config = dict(
    model='class-conditioned image flow-matching model',
    train_examples=48750,
    image_size=48,
    horizontal_flip=False,
    conditioning='class',
    cond_dim=128,
    cond_dropout=0.1,
    patch_size=[6, 6],
    lr=0.00093,
    beta2=0.99,
    grad_clip=0.5,
)
Rows from block 5, named by matrix and row number. Rows with one number belong to one neuron. Each number is 500 + 40 x the weight over its row's rms, rounded and kept within 0 to 999. All counts start at 0. Numbers have three digits each. After the name is the row's rms in percent of the matrix's.
# fc1: MLP up (model.blocks.5.mlp.fc1.weight, 768x192), inputs 0-47
# fc2: MLP down (model.blocks.5.mlp.fc2.weight, 192x768, transposed), outputs 0-47
fc1.309 074:554522536488496529519498503477487543490525530512652540536452531565432531499532533493519500481457506468505488549495494564493473528534522471547473
fc2.309 096:468533461496506558508530531512508488450456540541403453569545495440467535518517520475494474507538515514546478460475538585490463565431538508474475
fc1.310 072:449585521498521383463549494539486484520410426467493486561416538498491520476590520518526507520496496463526478507549558468488505499503491515440468
fc2.310 082:459554502485482409483556522474480466523400475498523531605588500468529497528561497479502508442487489495484467500468483457519474552481531465564492
fc1.311 106:570539499461501489506540441559468460517531430515502518483471482426475487490511506537491456518466486491544480491532398421451478507458531519458511
fc2.311 088:549548586484469565501584491409460452499503503513490536464489513484505497459496522519491479504503454535546452460473492441455488503484481537484485
fc1.312 137:520451587521377494405470471573581453441464458511492471539476576495521498530502551569511580552447449510519551465500451533513492466495497573491501
fc2.312 113:498484438503605514383396490471476536548466453470514527470545495524530530515517496469508635464531486535519496494548477545498480422502492497469496
fc1.313 063:572511498585452520456492479500516506515493530483614423489436508522477442505503491525506531469474529532489514510492435455487503508471422527535509
fc2.313 080:534489459389512492484482495502523510484471534476417555511477533499461454460464453498492538488501567442525554491472528510480496525449422582495504
fc1.314 074:489471504581418485489452512532505487539605522528516497568564515444475418502474559532483522480505432486473522483492409541517479528556616557558496
fc2.314 094:554516519471535485494457465450558492493527524524481514575496490545495402515459471468501494530464573526538484516502519517499462546430591499445497
fc1.315 105:490457532524423554502516489494561481574541482486485537471493483442505479460488467465502615544487493534460548481458514527504513502502554466491529
fc2.315 094:493423477484596547439502569460486469399498525463493482472430509484464523457469473590514550378534519491496455521475477518519512532447521565531518
fc1.316 128:548631531515499477620586482479496496500546474559510507452541476514504488482520478472437458415480533455492534499492473476555511509446520545502459
fc2.316 127:551628437490484471604545543536526481518473511463496507500526489535482483498524495476476466540472495496499429477453504485507481450483503526512475
fc1.317 068:554529493487508565475506501502463470449531438470572427543555496382531488565509463500497527519515494524471535520444482559472495513533536464542454
fc2.317 103:536535496490493557487523527507554510491543441470459571546456541576543478477520531486532513480479534447544489509559506586494482529433510548494462
fc1.318 074:461513502493539521497505570514485495534510464488312508556516512461483446435559528461456460520538368483544483561541553551472502518540455389481454
fc2.318 108:452513515511464544509515486467431513484610455456647569559444477502529477509572415518533461466518608481462486499537502496533514538502442485466440
fc1.319 081:520550462541532524453543473495387514434475504461551536528576553468537499572491553539593523538415517487471455536522607489479445475492587464459522
fc2.319 102:496542532457490557497530483482511524548467524497471458518449501519550515492477493460441496434568536539501492489542459498524513512491614486545480
fc1.320 133:564482503529484455487511538563537462549590555472489527466518527516398515476478538499486567481501485484452549538458484480531504436478571520453575
fc2.320 090:506480449528530499526504494424526481407514489479508546475509455476482495536487488536473553501533537514567511538526497465593503510520488522481506
fc1.321 095:515616525550464463490535483549404518465540538518450394459597526497528510470534485498468476574460478511477535480472470541528526494550466506458531
fc2.321 105:546530484444533490488573518515576536548543544543520497464434492498547502547522547435525511461524485489478501510468521531522553531428502506591594
fc1.322 110:419515532494528456451550539493521578514510516508540493485577526524528492538409476524457528485538504534486511486461518455559468560449541533496483
fc2.322 107:481530497490511491424501500452492532435520461453472510516507467456502478471442492521504358463534544488525482458534439494451474591591544537498467
fc1.323 117:563455528523424451499499512516496537446494494568493513487483478507523472516533543566453463496468490503579477514552497459470462526498491505587481
fc2.323 097:510410543546570515401480519495497510511491490480492498504527500488467519465497499530495441565500506497546474575471543536439512471501496494486482
fc1.324 073:490503520461520556472516490512453475515555493522614461525556500588561569526467459535422487506493435504476511520525504452475548495492533484508456
fc2.324 115:500528484554494577502515524479544493472501540529427580498426499412560566515479524538576500494529574503529516502506510403520533481505521482529501
fc1.325 073:593507444584482461522512443488523513505470549511418520606479508445484602421563419470420483522525491462486545532465476473504556494540424529493438
fc2.325 087:482507457508523464531518411491472435470443501551566458660523539525522537567531603490531476469506509497466506463555540489505495513487412540379439
fc1.326 104:526493488486498492552448468469464531554480472482514487485521501476526477523473551496421486525389505528440624503540519524505513550404484435526503
fc2.326 106:480497472507565521526420471487473506496501514537507469494504501499481488493462511512506583468481501439502588472494495470651518607520489461455504
fc1.327 170:493447559461453472523543448533520532413517503451490517429486567498493480471500473473552477481471546500494525486397528470531533563439507454495489
fc2.327 130:467420456495537519480478519436499511558522527539488520539487491480469495488470482499530480495486523555473486474463415523410470478458467468570502
fc1.328 100:460514465451471524521552490495524481512518508514502521545500624496445465516478447471491508501555467494555539454488422496468463489521505544476453
fc2.328 079:483488532504513489490446548516540484524519492511495495497507507487535485518522504476521463599536508512541481475510526496534546616544503494512498
fc1.329 134:451507481515460476553586532537535509468503487513498533491563509501419476487492444495497531507476490502487505447480408486494483502515560468454441
fc2.329 115:444444526512560474427464463393516496577485475489513517524534463528530500463499503469531613465541520444510487520532430497505467487516509479504510
fc1.330 121:470537517469431455483545479533484481416512424527490423518515533526513527465533516533473478543435470440462462463468574467511497454478535497511486
fc2.330 102:560472496519590483450389506470439494512495480493501464496486499512444529477488503505519489410501514583536662510515535503545524474488508464485521
fc1.331 080:533543464473418517553545495534540438460616496497542519455387500496490385540447519470416502489547487491460479446502422565473487506538504587565485
fc2.331 095:545515518545516531536496453469548439506620566506440457433609512507466389481460570575534517467413456506505445501468549534435542487452530464480447
fc1.332 090:506539499477465452485537533551500533473540495502478402516548475501441525511417595449516448566483460534479472458489530494482545521522445517467470
fc2.332 117:548496460548495459486524482505542446504514432497489578516503529441436574515428418576484500457549543487520519536483516523533551555487454479531547
fc1.333 140:505548500533543462513474529604465544471540470537517475515463510502483472498557444524459443490472512447532563502601527424521449622459526547481497
fc2.333 114:524420461499614511359500494501511539514496519486501521530453495500528494481502479548505519478513509507510510486446571492436518557510496515508494
fc1.334 146:486551581506524473529583505487532485461486448547468521473513453487459454518533468522481524516496548502509505516520471478464514510466505540449442
fc2.334 134:547373465496459496551471547486491551502538494512499449471476456496494522499429501564419583475546495472559553516545472518535535478486526496496493
fc1.335 156:462514485515533453501475493556476486525455510538468427517528472541453489518501528513457547525471492447521491445550471537515528438540524507426516
fc2.335 133:533516533520476529460516533310474532533504492477486435496514491521499466510503520470431494405428518496496496455550524452550476472516511557442457
fc1.336 125:522508461522527479521487467565507564538488482534521408471494483464483487528541490537473494491493544454511601455567475502519476519501523548526495
fc2.336 128:488530640532459501480530451516498567494530481540503516502534510493492463479481487508473498566502499585507389593529461462481494483512506478456502
fc1.337 093:532520447482478448491543498510521458521565491481533439497567472487532576435495502489459499543476448547465508515531477601494568526553524549483494
fc2.337 119:510491461545533467521505501459466517490522478460481508462434520513497531541483530522499528463530541541504534484484522584546516534434499466494498
fc1.338 143:471521542479500515504529647515529494508459466495493492490491518554418492474509573520492524482473433461549495446561473536486465490502454452469554
fc2.338 102:525505495492476487569599476427492552564544465484499524506545526516473509490545486473477464486546498521530520477552504523458510528510485488506526
fc1.339 105:504552527459387484399530507478511476521509471501510506509527501448449493516459514567442590531526518540487542509500512409545489543500460571510465
fc2.339 100:515450570508551470380563452461486460585541467478488517523524560502473508490478510483503444476493535483584542493490496535483488460514489529534527
fc1.340 089:529507517487503485489497516540461527510383537517511455498510509437470527460529485581442460556540492523497513507463484500559468496533460549499550
fc2.340 090:519488456521442472462448519537509493446449504436492575522463483539482567548515452501456503457516492591487538487511476476559427558484457436444561
fc1.341 115:587535489530506505515546481504563479474530547446459459521481532424537453502477520483456507533542463474420494538514451476488518514469580492498503
fc2.341 096:587566475476512514541586491458514526503499518455509513500533516564485457487481530556450476377428512461488518476472561488470515548472544539456461
fc1.342 100:521482531523421468440486552502485443504522495502466468513524513537458546527480553500483543531480463406467515445488511530520535452532456547501549
fc2.342 103:560465519514532521465388528556462511492483466513492510542470475477460526522467470499422491411531519567501536479508505538472508360492492520476502
fc1.343 073:533548484475480571539477522478430543541522566471612494481524509509493521562425506441518483517461524467492541510460475558492476525542541433482582
fc2.343 103:530532497503507570531476473491563505439568608450432569454474478480507561508460473460481470465543470499487489519515541544514495533398505495454594
fc1.344 088:545489477536559486495517458530489457509577495501493536481553472502541468447483519467480514493524514531529514481501551425503463423478419538409494
fc2.344 097:465510419503461469553496502518532495507551583506503439498496548498497429522454482563521544485513552444515564471539526512545500453546428555584489
fc1.345 078:454509486472492515495490437516430470502408511533535476462526481493483465502461441603554568498458531555580549567517439470483562488470468475529496
fc2.345 101:512491479512504543498506459497563508469439530519490623473426495507492494474499470420441533494531423404449514463506478356516536475536448421507539
fc1.346 073:505473482499503509539483468529482458513501441525504556446523493553556479529472545532574493453485480510529466482499570529512478540553544452491538
fc2.346 099:486505512557495528527510445480523543480543479513485461430544440469494492477508490522442498526475486529471469492516540480461546510458547531495536
fc1.347 095:508482475528526516486542509453513375458611473443505498472449535453512504530522495506565569483472499445455471394507501468536409502494555578524493
fc2.347 104:511472516483503529506531506548532543557524466516478383472529503588456484528475592509457546477468502618526497494469510563482523523430531558515490
fc1.348 072:528442585501463508508466420558519506521553463514591471488550500406451497526517483487474514469508494469457574592520450492527458451490532537438509
fc2.348 079:524467563577520532523528415489506475526503447500444453460444477576504508495470516474549456541438546491539503428485570580548502501526482561500503
fc1.349 115:492517509479536441484517541432490468468489507494490555528508553542464490442462469491524528458533527437533586541447327483514496454444543429500486
fc2.349 096:481541513495451496501490500525551441471509527443504583449498489520526499548514506526494428469499469548511582488446615497511462470489450489514484
fc1.350 130:595569562547571523552522512504503506491536550492513493514499537516476455455479488481513480450529464454572575469546371423565466508537518548448463
fc2.350 126:489573510527403529528509459574526512441487521526487498526450490429465539523477426499515492522503519507522545505557544515447526512467483557460474
fc1.351 085:471520488579364496504500517473479528444498508525495430463491520477492417549509469539426481538529492471471524479475452500509474499493493576438508
fc2.351 102:469454417449533497500437506519552493507489499502492472473551476526515434464476520454513465452452521468503511504493437536539499523488511478537544
fc1.352 132:516548478492541480451474470504427508489523442528526442478497536466485532536504572550472466400471493425490576532529545444486502545482549533472521
fc2.352 127:497527538486488468482470491515418560484466495530521440469469543470549534470479533534490414493512507523496444549479485515535529555508494509450476
fc1.353 092:472481513463465550496472533481487545528435456532569495545418538490532588473451536450529513481554411492516477465514500455518558488464538535512454
fc2.353 094:506481445549507564520508514476503406502470481553459499514608493473534590481476497581495546513462555475488438529486487458514493492529557464541496
fc1.354 097:472444479470465473464492480532488457409448477524462468551510556558449557508514519457524462538534483425480448531541557460554549558470458512513467
fc2.354 091:457344521440537490514463522506438516561514525492504543504493523482491532490510471532522558443487498581492424532479330552528508550527510511497484
fc1.355 105:534547511516356477412480492508523485472544523579496481464520503487540433505521516527427517521499490507487569515479527393542435536476470522519467
fc2.355 093:502491448489527477414449447458501460456552516579515511465481486512524502524534506532526510518477503532555527460540526409488473479554516506482478
fc1.356 130:482550427501488518533519567519510532518557535494567482498486546491449552522571510485597511507600504512549519513490508516473487507528549522484482
fc2.356 091:556630494517408513510577543407533489528541561488487468518548506493476482529500502511452487401513499470447514470464598477538530545473523466520493
fc1.357 110:482559455483479516444517495554517472482518477486484551539541497530491457488498498548546527465503532490550501499500420459470500560472561489411451
fc2.357 087:461472408526561523534454502510543428555458488491514532510533486526481465521516474535493561596496510448513459485425492505609467574544546457491502
fc1.358 106:578579489546509480425449455473399462494503490535514483483520490431495513549528507551440462547471462413494545503605570441556482563462506531447526
fc2.358 094:510455514573568519404333578605535491517478523528478470460470548530468493463493495520501489494472477484471633446485531477533489445464489457544441
fc1.359 080:458534554520535508471510510489524454499508524475535490550521545519406614471524497455462465522524529492517492559471438459519582533487495549472515
fc2.359 090:425553500451473517478529502505459451511462519548484509542411469494493539483494467557570478443503503475527542473479478528485456539532567475463518
fc1.360 070:525525539497527503486488457511519461416402419525475525502558536519471489424502552468607518497501581545512485474525517559489557518474494528512495
fc2.360 100:517529528458493496494509514509489527505405459468522539525462478497513499520535489534391503486526410443537496528498483550462541515508496414517516
fc1.361 102:468501552514488485435533486495514502452568496548476442534571505550508535495473534498509509496459526456482430491484487494519587456491454552522482
fc2.361 088:546487600502533467463473508492548457498533510475527500487559480460487496513466504551517469490508469524478476530545503503529551516540481564471468
fc1.362 076:493535528483502442423486481601461485518541533538463482519433506477538528468507498528535587402502506459489574547473492497510456437538501471545469
fc2.362 079:490518455509489419442448465440502549541548542536527460548516502525504553536481510534472527562480569434555552441572470494533496441478518594531472
fc1.363 103:542497523532420556451495522605495424443544515575529501493514511512463565529490581469563459524469482522442486464491498494480494496556506586539518
fc2.363 103:476529612483584543465532472410511521579467490524492504521535489465507521504476459559526488473519506589496403567527412551486511547470517492490466
fc1.364 132:473569539540495520433530491458538447497503483514486556520545589527505506517483516497525512484452416520485513516528442531507525491428526493517464
fc2.364 123:510420470524447484503440511563555455536462504470496505511489501519527479516511561483582446543467483430460508493497532501592459475494490535517508
fc1.365 071:561497449456507478452507524449591395505542504498441606551467538504516568522520596529525444543442573503445512454438478490481540468528510486538522
fc2.365 096:520529494499514477477531542547462486485545562503544338515598473534495522543503408522498461432530430514513512455461498544497505476431456541510525
fc1.366 074:500525559429497505486494511482483496440457548486599498498486501395476475496519539522461530470440528493539458519522460537530495463487429465445553
fc2.366 102:508503514615492540505528478498464474519476557498414548550506496625480450483514540561505527511544452539560496535493515497497487468520490525505532
fc1.367 074:486448475433534450495501523482531513505401541567509502578536533450530480501495564521555416460534491566484496483493523578497532480491462569589524
fc2.367 095:511477456578483499493563528506494495479389589530492479611483506504493485477455426544398441527503571432577511503497499644482523466552478523472558
fc1.368 065:507528513505472542496495483429521433565554549482318511518434506390470537518499511463454498499521494481552496510491550496543449496500513505495533
fc2.368 088:510548518437502547515496514564501486484521585457663464548560454608466565511471516507535480470524515594503499447488462499484518492461578517485492
fc1.369 076:470480472570512503479485460476585503502464518433461451529444497593540550526476517534540536511475522491465502491475518458503511539523480517493582
fc2.369 121:502503531449511473491493467532448453490493524503520472521573509418500504488509512510498510491500481518519489430457492406507508532465491534512581
fc1.370 087:493526515530477526538487506461495385512513535543420505517536514465566526480480458439536510487502470516499555498507462545501507483460422557551469
fc2.370 094:516549518436474505512513522535538504525538533532561455509479503526531524535502552605422530472481542407549457403402465524476526495475470498520466
fc1.371 090:539415479514486500455532574537447590497555528488545443528539537523473511469572448441531473505514494507494521496474457585466452517550537510410450
fc2.371 093:424387476486508512462542598473557458490541509492472563522487486479480521510591514501522494478471521461513525546523553566537434534427540447515465
fc1.372 083:525528578496468531486478432617493479508518468494538488489495489462510423490498521477491429462477479488449533554545561474514459481458533534469559
fc2.372 097:506444518452525512477479454446432565491518507478456448550430520534452519480460502445458466466481541541507509526499463530540524505496536556513514
fc1.373 078:528475493543513502469512469546484462487536523506573502508584517484542554527521489483535474509542484444476540474508379504495526525412602525487509
fc2.373 101:537518501432528510504530508442598475452458508498458473465358540501565529533529469438514499483423530562447559478510524556524511508507495501565523
fc1.374 080:496490539504440505448518514473503482499500522549517489532548524467529474472506474479459571500512505455537505477496583490498451526533523470556484
fc2.374 102:438466419495463512426530535569528526449484447533482486517477476490549553497460472450545551496550523574514474471518496557504559566535456435427479
fc1.375 125:534532528530496527522482470514475490473448575496545530526494506563511464542561537466481484511451530470502465450481527521514559523561451513473473
fc2.375 104:536591476488530543514569474372539508481457545521487496527530505435493431508550508597481462381526466560466469566514548493459496548472473489567490
fc1.376 138:436490517493502504531639559547605495502461490531493535496519465496494503507471472519545558466488500515529450471444402524518504442521509507523491
fc2.376 142:478496458464458478549555467500579433488536542473493525495546471499462492459536480447512500510446506393487519491443500436517460509515483442491505
fc1.377 075:489554492547497409507508481523481465510596457521608478406477507495461514550531509443557549506450357438533450516513403445441490542527534461483538
fc2.377 099:507551517472519471508538499480523532472508472539414502317502509492511472492512518570495516480522636597479476504495558537447458537449521555468563
fc1.378 077:468478524446536587506505498522558453514476439512468512472586481473464532500481525441458544503520509487473509511607484481506554504533446467548415
fc2.378 105:518498484573477592504512489466436526503463415488517508443455519495463544477511456545514511492473422497561494503524500451513555491491432516433470
fc1.379 088:528497516468533527525484509531531418544449529496515545596489489457555445490494529445510530482622469433516493507568461488483469506506516494516497
fc2.379 135:509489488567488522521504478468450526464522491422465411601585513516464490459472426478441491477384519557474497529534463405474478537522436448513509
fc1.380 086:508534520543516474501525537478526548498482571517454465458511497510560515466476567459523503457497528470446506473486536520541528406477576457524514
fc2.380 094:511482542511459515494475542504486497502535536474510543480518493521506441488448472485479494484519450568499432525501482509456492513507514431433470
fc1.381 079:519505551469532557536519565490512517465552435522486515484574472507511498562475531476504523531484530491549534508481530572478431493455587511520492
fc2.381 103:474501497484477556525520512501503537508581458488515489466467482479501565512476442509522497478533471451468506497546495542475483480491566429530501
fc1.382 083:486533518496486461615479448473542519449626435512607489488536510484497539518533490508562440469483524462481493517455433518495503518516561446493472
fc2.382 088:529615536552481472544522472488499496456562454537450507486511490503512482575512536495483447549479478527505542518511544502500477509484498562467448
fc1.383 108:496516492506533501524513498517436548455451472445465436528509542479502495454527520547477431496432504483522533451519456466467444521496474470499522
fc2.383 093:377500533488547498544564477451513454519520518511491492507534479500508481514483507478507479487526504438471348522485365490478523472511500492522488
fc1.384 081:502504462434537543481506501555501529484474582499600543546538498539466543493469491441522560518498502430440546539527481542482443546470445448466448
fc2.384 116:522511488505469514505512482448444513485518586513431479574427516457502550520458431453516530473531492570549520529520511531534434554512393444482475
fc1.385 089:463573500493439436440492496478549472538498508502495521517466502551493400582485507515494590502502500481481481462552542509509605431450458563527522
fc2.385 083:580553496564502463488539483505506554498548447509514512505522450479463374465434539545464540494486449504540513510579560456498512464557532456513469
fc1.386 108:502540521493530470513516491521531461415528440520489526432522568487492498563500551511389470463450498560452450498566551482497481540489502594507523
fc2.386 088:540524463540402491562562490555465507491532530500475465483504510500421505541461526529496471556503517437509540509491497494459510558493499499501523
fc1.387 073:509493500556482486480494432513508529486513436474574586518503479569500508491584527509527512498527488543434516518493466443475594551534454546577529
fc2.387 113:510496488445523453497516517487520477490494432496454365506480543439508481470593430498510491510453534428510477504481538413472526539471432464443550
fc1.388 075:497491519527471541497504500540505530457555453502448564526579488511528461500492450536460531492547504515452497548497456535501507486468513436542520
fc2.388 106:504490522464517530520535525457481441530573432464551458526478489486535507534531610479532550479431488486534480469499535401509522504497525482458517
fc1.389 088:522495497576512505463559414522510483472464558483518472474532495479543468495526386541420425539523585526559512493517541501512484515465455483417454
fc2.389 102:476491469472480517489480494498490495561432590483493508474475534507555526471543546498547475517452445469505502505483485554570498502552434517561474
fc1.390 071:497529438506548495510503470477556421481496463447474463485601468472455432476491587514609518500505517496482459448557557477510460528513465563482518
fc2.390 109:489519487536482479510499509525436537520477466495522470479451522508480402501480455498448512492509413522507492463463469540462567531510454408520508
fc1.391 078:483468526528468478566496450522487519478535505487526463530548509467482394475483483441439505411522505472494450532524527516504464565505548499529493
fc2.391 080:472457481478533483557439408465528527478482455524501479577397483457509501502515506490504501568542530418520546482498491527553495473475537526443527
fc1.392 070:489510470504534487495481476512488513503447534447520519478469488529533450425489559446455507498476512529538594491519535500495389503498443469495467
fc2.392 107:532512529458467478499496487493460478484468536390487447467541501512507518501463413503541501498582539459523545443535477503519499493516385507562484
fc1.393 066:548463483546457587520462561483503552550515512551449452503579525556529468496529517505534555431492466500573493463525478533491539501537417541472541
fc2.393 098:471452495473495637508472433490487469549485467536537578584403470478538463517473521489386534563492634541532491564478476544509496479483486565500534
fc1.394 070:474507448475537501514498470543483481439582473532361512457606508441526532455524562467484560476512532519515508411497475554484500526566598530491502
fc2.394 097:539494494552493454505513547486474501508580469568611515471394488572539493522491488553586512529480474496502494524519500550445518525470575507559467
fc1.395 088:493526532504462454469498539564501566489511489582480445511519468474539460499542493483533388546407506442428493452419548413522483644472490519475508
fc2.395 103:494435450478531413502532512427477506449534552539499484504490479513536516511525475406483517457531539499472547478512533482490436469507443555516539
fc1.396 127:527412546514409490492413496448533546495532441538468437483489526475517495525521503512464499558442467484493606463575489467556459522450488581482492
fc2.396 111:451450520514519509634401530530525492531482516531498457497505490519515487516499533527483594427471536483506490498476446499426514434485508525530487
fc1.397 132:487521482567484465527495537478464510513571491619429503497562514553501517526473470465570518494507518485473500441512479521522592504484406525581503
fc2.397 102:578614458487496454562480540513561464468589538544546525489516503476491499485490548586479485552505487454499500545497558452452524584470430465493540
fc1.398 069:471466495507506523490539550497533539463552480496368445517477478501513510510486513486463504497537457436465513515535381491522453515512588506507549
fc2.398 105:511481539520503538518523532485474507496530477535611496478496484493513474486513442512569489476439502561472473439486522448490484521437570440485543
fc1.399 076:570491514506527426487478545468508498506579520556596448504519532514590441469459468487554395480570453491526525454545474531510501471545551513473465
fc2.399 091:489508474518481439484509555520478534415606519467428549481564490460509478551453479525462415531471536494478502487529520566482515451483474511630486
fc1.400 105:500500457441485487499510505473460494505489509499515454501506472508475539474474510481511473416562521582497549470540515488491522463521511507471469
fc2.400 088:524431432482468473436546450464527477470557569498510475502485529434523483508507465506514515574522465509457561516543564459495527522522543542475499
fc1.401 114:511444601487449500518505420464518430515497455537457491485495536512512485545462535539485505486446473541498534542521448467464527534442482556491471
fc2.401 091:446467593502506494528584459483524443515498528541500472483494469512517478521497524520522497454460522414456411489380529542536533517513497517489480
fc1.402 107:555514466463550494515505564425497528492530502448525435483486563550444546502518537437532557379479487430482540443481498467499471483491552529498511
fc2.402 104:510480516483466509500458504569501541506473463544472449511511501486511511461483500489494570573497515538458548495550501566508496553464547490493503
fc1.403 113:440539525481354481527527478499574423461493498513489514500538477531447463432501459506498594543505497542513540468458531517507513551504551498460409
fc2.403 087:445528521489651526483464521583519502449489545506492531531455561476536496526489494484533579517501533575486431494466497514603536541488489480480483
fc1.404 095:530498490555488494390510488551553479550498535543505511517446512474475503510525461537494573494545448402555548470562505538505454437511471500492500
fc2.404 088:560420468544506539395459560465446581503514556498512513511525497483441545509485525530432537487492530491538571538588493471443534424452476485526495
fc1.405 075:528486465493530522506451479470484400532476431518643477413587494522519536490511476521512500455547515574498559489490554505477514458519474558457486
fc2.405 111:509477482527488510498469490524562561457498471521415498391456518479473543483474486516450494550470544379472526487508487534539501470466432559556528
fc1.406 156:551499479540486553502510501499485505515504444483443494481449513531379490450477563570561480497527456490476456504493497518480378522571516463518591
fc2.406 086:560599487526539532566494527414527486466473468498506493529557525486466466501494531498469403509482477502499512482466572466440436592465501462488497
fc1.407 069:544473489532480530554488483427534482492574522487372479528536532506511520489541439495461496473484528483517484445533536539480489495438508464425487
fc2.407 083:478487497494516544509462458524530422477495491456582496558505460493523498527501570492526516529550514568474497492443513582495516481551529618522472
fc1.408 117:563476517543511459523420415570510536427560472547502488453501462497496514578552526503451484542449529473517561499604488478518482553477494558482455
fc2.408 098:463457501523408512474543468477503487505503457509505558465518514505530465485512485445530459628530496482496517480401525494513472451540461463473510
fc1.409 109:471497489502417518516555502513611447490514490485520514527516485565467524506474506481500586494511500544496462466475480568450531491516553501464517
fc2.409 087:448460441522603501484559509498521501454518484512495513488491489499505495504491456543509632422525495438505495442456514493521493398512514485488522
fc1.410 094:527523486524501565507513452476530465520509487450680538502526514357535583440389597520522555520475538526510527550529489416520518513552433498459504
fc2.410 102:497511495543492552514532514526477502525502494480389436465520479615488520511433451520490504442505419447494489448494555386483493564447427493534461
fc1.411 074:505465507510477605506498446471456418594586526514437549476490509457571561556558519489555517477574432468493505508459542463516470489435553554542463
fc2.411 104:551515510468502615522502520515628489459523528502549374453476451504520581432529492514467496497466622547500489456481503445503471480551545521539477
fc1.412 100:452535565496504495336503503475500526476474508528515507531520526495490441486547487512543544460489532515551494582450581469565503473494480464454471
fc2.412 092:517476535498481477450519468448443544586483472470500567501505512500473511499504497490478493544557480470483496491633446532511510461571463523540533
fc1.413 154:543444452529462494544552437546541500430505495518508455511459473518457505482548469540491492470531484431539450481587478572495467457533450510512512
fc2.413 120:473559534498648505473454554454532476436515530481496468481477459512493529496487481511492447491517525526496537478468468457417520552536518497544480
fc1.414 077:464482491588521499517499496508531521514600555538543524436500469546523572506575453496493506471482492495522547496496508515522538488477553554464558
fc2.414 097:509488476492485505517512562476511437486539528563492477444548558419524534505544541513524483539505480482445517511491496460481557498571554451514515
fc1.415 069:511506494475428507522496497484538525507566573510408467468493504576546434519517532553479466483430501517511450467419528510499480534537514483560484
fc2.415 085:524547482510518428538483541521518450469560595539572515458550489458546390527511509437582471494500529517426479454436579501505505546457521519437474
fc1.416 071:541459550557468546513518486493530435464431457443560478516542543539408539524463592480593535514546491524558495593495508570507490497527491501488510
fc2.416 104:522469550452511540506505445494473457509468500447463570516492440465443539490476445485421520473459452452485508461525490582522492517460491552424528
fc1.417 102:526514440523446514508514480545528480509517477443458525503446484496474468468464486497481556470496474509523531428481542557483477504495519445461512
fc2.417 092:491421492467605472438485518491500524493539489516526490528499433537476524509503547521509618505459501469475502533493404441509502392488505450490492
fc1.418 098:523524452488455526533497443490460512374541488491516513459421572562488506548491544510517519423397522416519492493483495442511478475469502462503517
fc2.418 107:539523482459570539535483481499467458531462543600513487453428493539554520510467481508512496510574462548522510457553533517493517424466517570519502
fc1.419 126:510508528553419480448514452514493464445549465581464450491573504565488559492498550496535466541421477460409471525507437529504559475474491524551478
fc2.419 117:497454496550494496493500475447465490513457490406497514470507507567498448494543584466542469430469476525493503502522523457461415512496514502559521
fc1.420 188:527510572558457504545507548548458497440547544576520499508528554538506416537522485554464521454524470457457516492539495431548508499482506492356469
fc2.420 196:509519508545530462465487433502450536510456439416512539516515479543467609593512466530467503508548526529468529466510506551537482493512469489383551
fc1.421 089:485511459506456470524453480525487425449508513573520498471589490563528540481539457524553508462462481516440557454494552435514508418556490573550421
fc2.421 089:518515462501468481522431484512536533451490518547490503445485472436503560479503530511420559550548507458538557467465574462543507418496483473464500
fc1.422 075:539465553517453524535497452426492464488462534476498471550558509523508494470505547509399493517510495470420493483570423511502478433445572526511492
fc2.422 089:513433408571473503519445490518530548483456527438470493506462538479455503449502485481510489449433482566524533512490506480600487540490576489467530
fc1.423 074:507522484534561541510488497506543454449511361519462526438521501509491554512458551437599508496458475467524482459487505501466515527496655491476501
fc2.423 092:515534526469475528501506541472482474530394339540533485380473525505522562471460457500460514501590543588514516490513525570427514523486597463550501
fc1.424 122:537473496468488411478547544524517496459489485497522433551452475554480498482609492547542474503459478510464496462495557468489509493490461528498501
fc2.424 125:482446487515539417536477502528435548469497490459469495524558554456427492497576514481468499456513506485514542520484524517606517533524494531516453
fc1.425 072:482476452527546489502520490464510472488551494452342449471544509519509479490579464606568439493603534491461496465524467516537481521468465418490505
fc2.425 096:498490506484492515502552505491496462527588540472585501465452497512492423525588560565456482473391418567517532454460493399470445511544521555540476
fc1.426 115:589476491508507519495497526538481407575498481537509480581523439469493547555497538531501564487545433417446478556597387490491491454516503589502483
fc2.426 136:454472476522474520507506526493500540562480454507480502500491471496481481500509501497539438465426508613477456452495443504483471518489458440523466
fc1.427 073:427514516503493414494490472498449462525570509470518502470548528512510467513575601482499575482475505499551490492557491486507497525509447515545524
fc2.427 101:480507527471503413492497474518543499488557521546483488466467445475532459481539429481542518523496473504436444486443455452478476554479424522514482
fc1.428 104:547519489521554487571502509497535527501510495543467424579468460564529506526591528546494458514497469450465485521547500482453505523566446536462549
fc2.428 111:510547461492458478547486480428470435455481506494519563523519489461495481529583508512545469487503497580518528500517517528387496538463442521525548
fc1.429 077:501522467477544613501489522501462502479586494521529473446531517573547556491566625496490497502461481492549512505449518566488546512510494571426529
fc2.429 094:517512477586485578486515548478580460473496471622488510423495554424529500500551398521557468502524516493441510432496523565490519539486459442591523
fc1.430 071:484535515427464566505478510481496421461540468495572430438451514476546549499484579460441560507438497498449487489462506422515474488490616502539509
fc2.430 106:558520479569505503508502485524530502515492477542443488418572485522495607498469454487584517478534507528530470504500497480491508496490611558487554
fc1.431 066:476511487407478421483482499441439514522620464541621461491606519511444518561520489531564471481455495482480467475492570420510522462519437515435564
fc2.431 094:468512528597512422498492493562538546479573482588426424460437478500475502512469498504517498494504514542459473488481486520508569477449409530556572
fc1.432 116:519521558492498502495527443534538500419531499537501512463510449508471529500491486509502474436474530499433478484502517482607539512528505526475448
fc2.432 117:458553552506521501467437522480468557480501475529498463513489499493496543469469462493488505604521511523544494558495471536586498498476498494543526